Weights of a small image VAE: encoder activation gelu, decoder widths [64, 128, 192, 256].
Rows from block 1 of the decoder of a small image VAE, named by matrix and row number. Each number is 128 + 24 x the weight over its row's rms, rounded and kept within 0 to 255. All counts start at 0. Numbers have three digits each. After the name is the row's rms in percent of the matrix's.
After each channel's rows are labels from the 100 images, of 14848, where the channel reaches its highest value: "lies over" is the class under the peak. Only what is clearly more common there than usual is listed. The data: simulated stained blood smears.
# conv: 3x3 conv (decoder.mid.1.conv.weight, 256x256x3x3, each kernel summed), inputs 64-127

conv.172 181:124164174186132134146117112133181159144163133107130107100123117135116152116125113110133108110119100129128140084146124128129104128102134132129088147060071124083135149137112121114137087171158114
lies over: small cell

conv.153 130:116114149170162119087133142126133095129112092106136118163130148130127062120145111141156140143167122085167135127112084126118145157062116123093166136130125106111177130126139134076149161159136121
lies over: large cell

conv.221 139:104110119182158114092101068115127128138115116156105114150127129118120138084122119095145135135111112125168109126120107123147129145112114107133144150109117167151168156137114131130145119136141094
lies over: large cell

conv.72 111:159136111131119120127165089115146104109164157120135154160108112141114147112091142135103156133158160166140138150167117137130108137100127098173077127142163121159148154149150105138113104124149124
lies over: small cell

conv.234 080:119113135150144120145168114122131086154128141146157113138120099153127135100144114148145126170176118109148110109168086122138133115098107132091150084112146120116079167131145133148160136118151138
lies over: nucleus; large cell

conv.75 089:111115129118107128076106165129131124131128149130148163173109117094126082144107165105101144130128163121117140147179127122138131132159132244090122137161138092121130143128090134109125092112135126
lies over: large cell

conv.224 215:142171131123122144128147067095101045127110118119118121113116114124117139116161116125126133119143120177137128129124105152128090130128242104127136142132131057136126131124130129140118148125152114
lies over: small cell

conv.206 138:138131129190104121128161132129115178131127137140121108146135131133151087110162102110164137144157110112163161149132055112143116158113135089119170140129099190138135150117149105111152145137123111
lies over: large cell; nucleus

conv.47 063:127117100116114142156134149138115099089154114145146151127137120149150126139102119130101136156143119162120119146124152113145155130146107132162115132084144088135116148121121123105107154156126141
lies over: large cell

conv.236 079:152142141123142113130144115130084129124067147113131127104112130105127144159169089138126168087121110140153124143138132115111111136129139155113106135123110121152134057110131124114148123161095140
lies over: small cell

conv.20 067:090155138146130155135167130123112084086169137136114144148165120132138130149145138101141117116092143164125143111148102147153172120130134156094107170139139125085134168162098167144117131155092100
lies over: large cell; nucleus

conv.26 152:128152145136170093075147142113182104134114135140120135097116092115163098139180126106158150140189100138182139115136129146120087162125141164144144145096124087166146122163090140098147140153121130
lies over: nucleus

conv.34 072:147094088109130138136110116130097141107180148137120128111107132130156182131131102127129096149178143156165171136117149141104068131164139167125155158121142097181141065128151065108137142145090115
lies over: large cell

conv.193 066:137131110156096133169133154117163127119135099131123136109133076135124109145128102136126152115119100083161176109157152109132137085122115112122146154120177125123115086123161129156146171143076138
lies over: nucleus; large cell

conv.88 106:111137108178154122119113109117115132127159127123101085102142134150167176131109152120138161147126120150147118115108108134117127125135155140139115172107150114107134131142085099078122135135117107
lies over: small cell

conv.108 070:121128128133113079159156159105110141179147145093080120141162121117140135133128110165116125129135134098167104136079129141131110096139158137109093109156168146146159074112135104155094129151136136
lies over: small cell

conv.124 080:135096095175136146112134076117105119095114121137099117126162125128108177115144135131104127119079130096174115098115132139143098109144120166144174149123158142156104142147122098149125149114131126
lies over: large cell

conv.24 084:100150164054123096118144145123117133138121108115138102101123096104143115125144089095150132098126125129130150107121109133149106114156142088175135114123123157099151138122098142131156129132071109
lies over: large cell

conv.192 085:106120123122100141056066126129118074138118134101122112145137128116118159145136121129133129117102116145148066098108158122147147121181150112158117134110120089141165138124074137122122151128098113
lies over: small cell

conv.40 095:109170119101124108199110137122092106165097159084110099099114119153163111142135139134096120107084143115107136114114134135093127102117167135141110102170162121119117087117128114151108084123171156
lies over: nucleus

conv.48 116:163170120124145127137102146121185150130093135083142149095109116094113113115114118062104130129151125102099174140118151146161091136112112095121203105106067129099149131075131130115135138169156156
lies over: small cell

conv.242 075:146110123112202112084109108155131141112155129116117116105171176140119136117091137134109127099128149096113153135116129099194123120142135119156099128091122129120105109134134147135138153100137085
lies over: large cell

conv.1 067:128137118113135128165169131143099132111132135103138144107119122141122179136112110192113111155166175141051106119112140142135124148112143081123084130116142156140120091159159132148103152142079112
lies over: large cell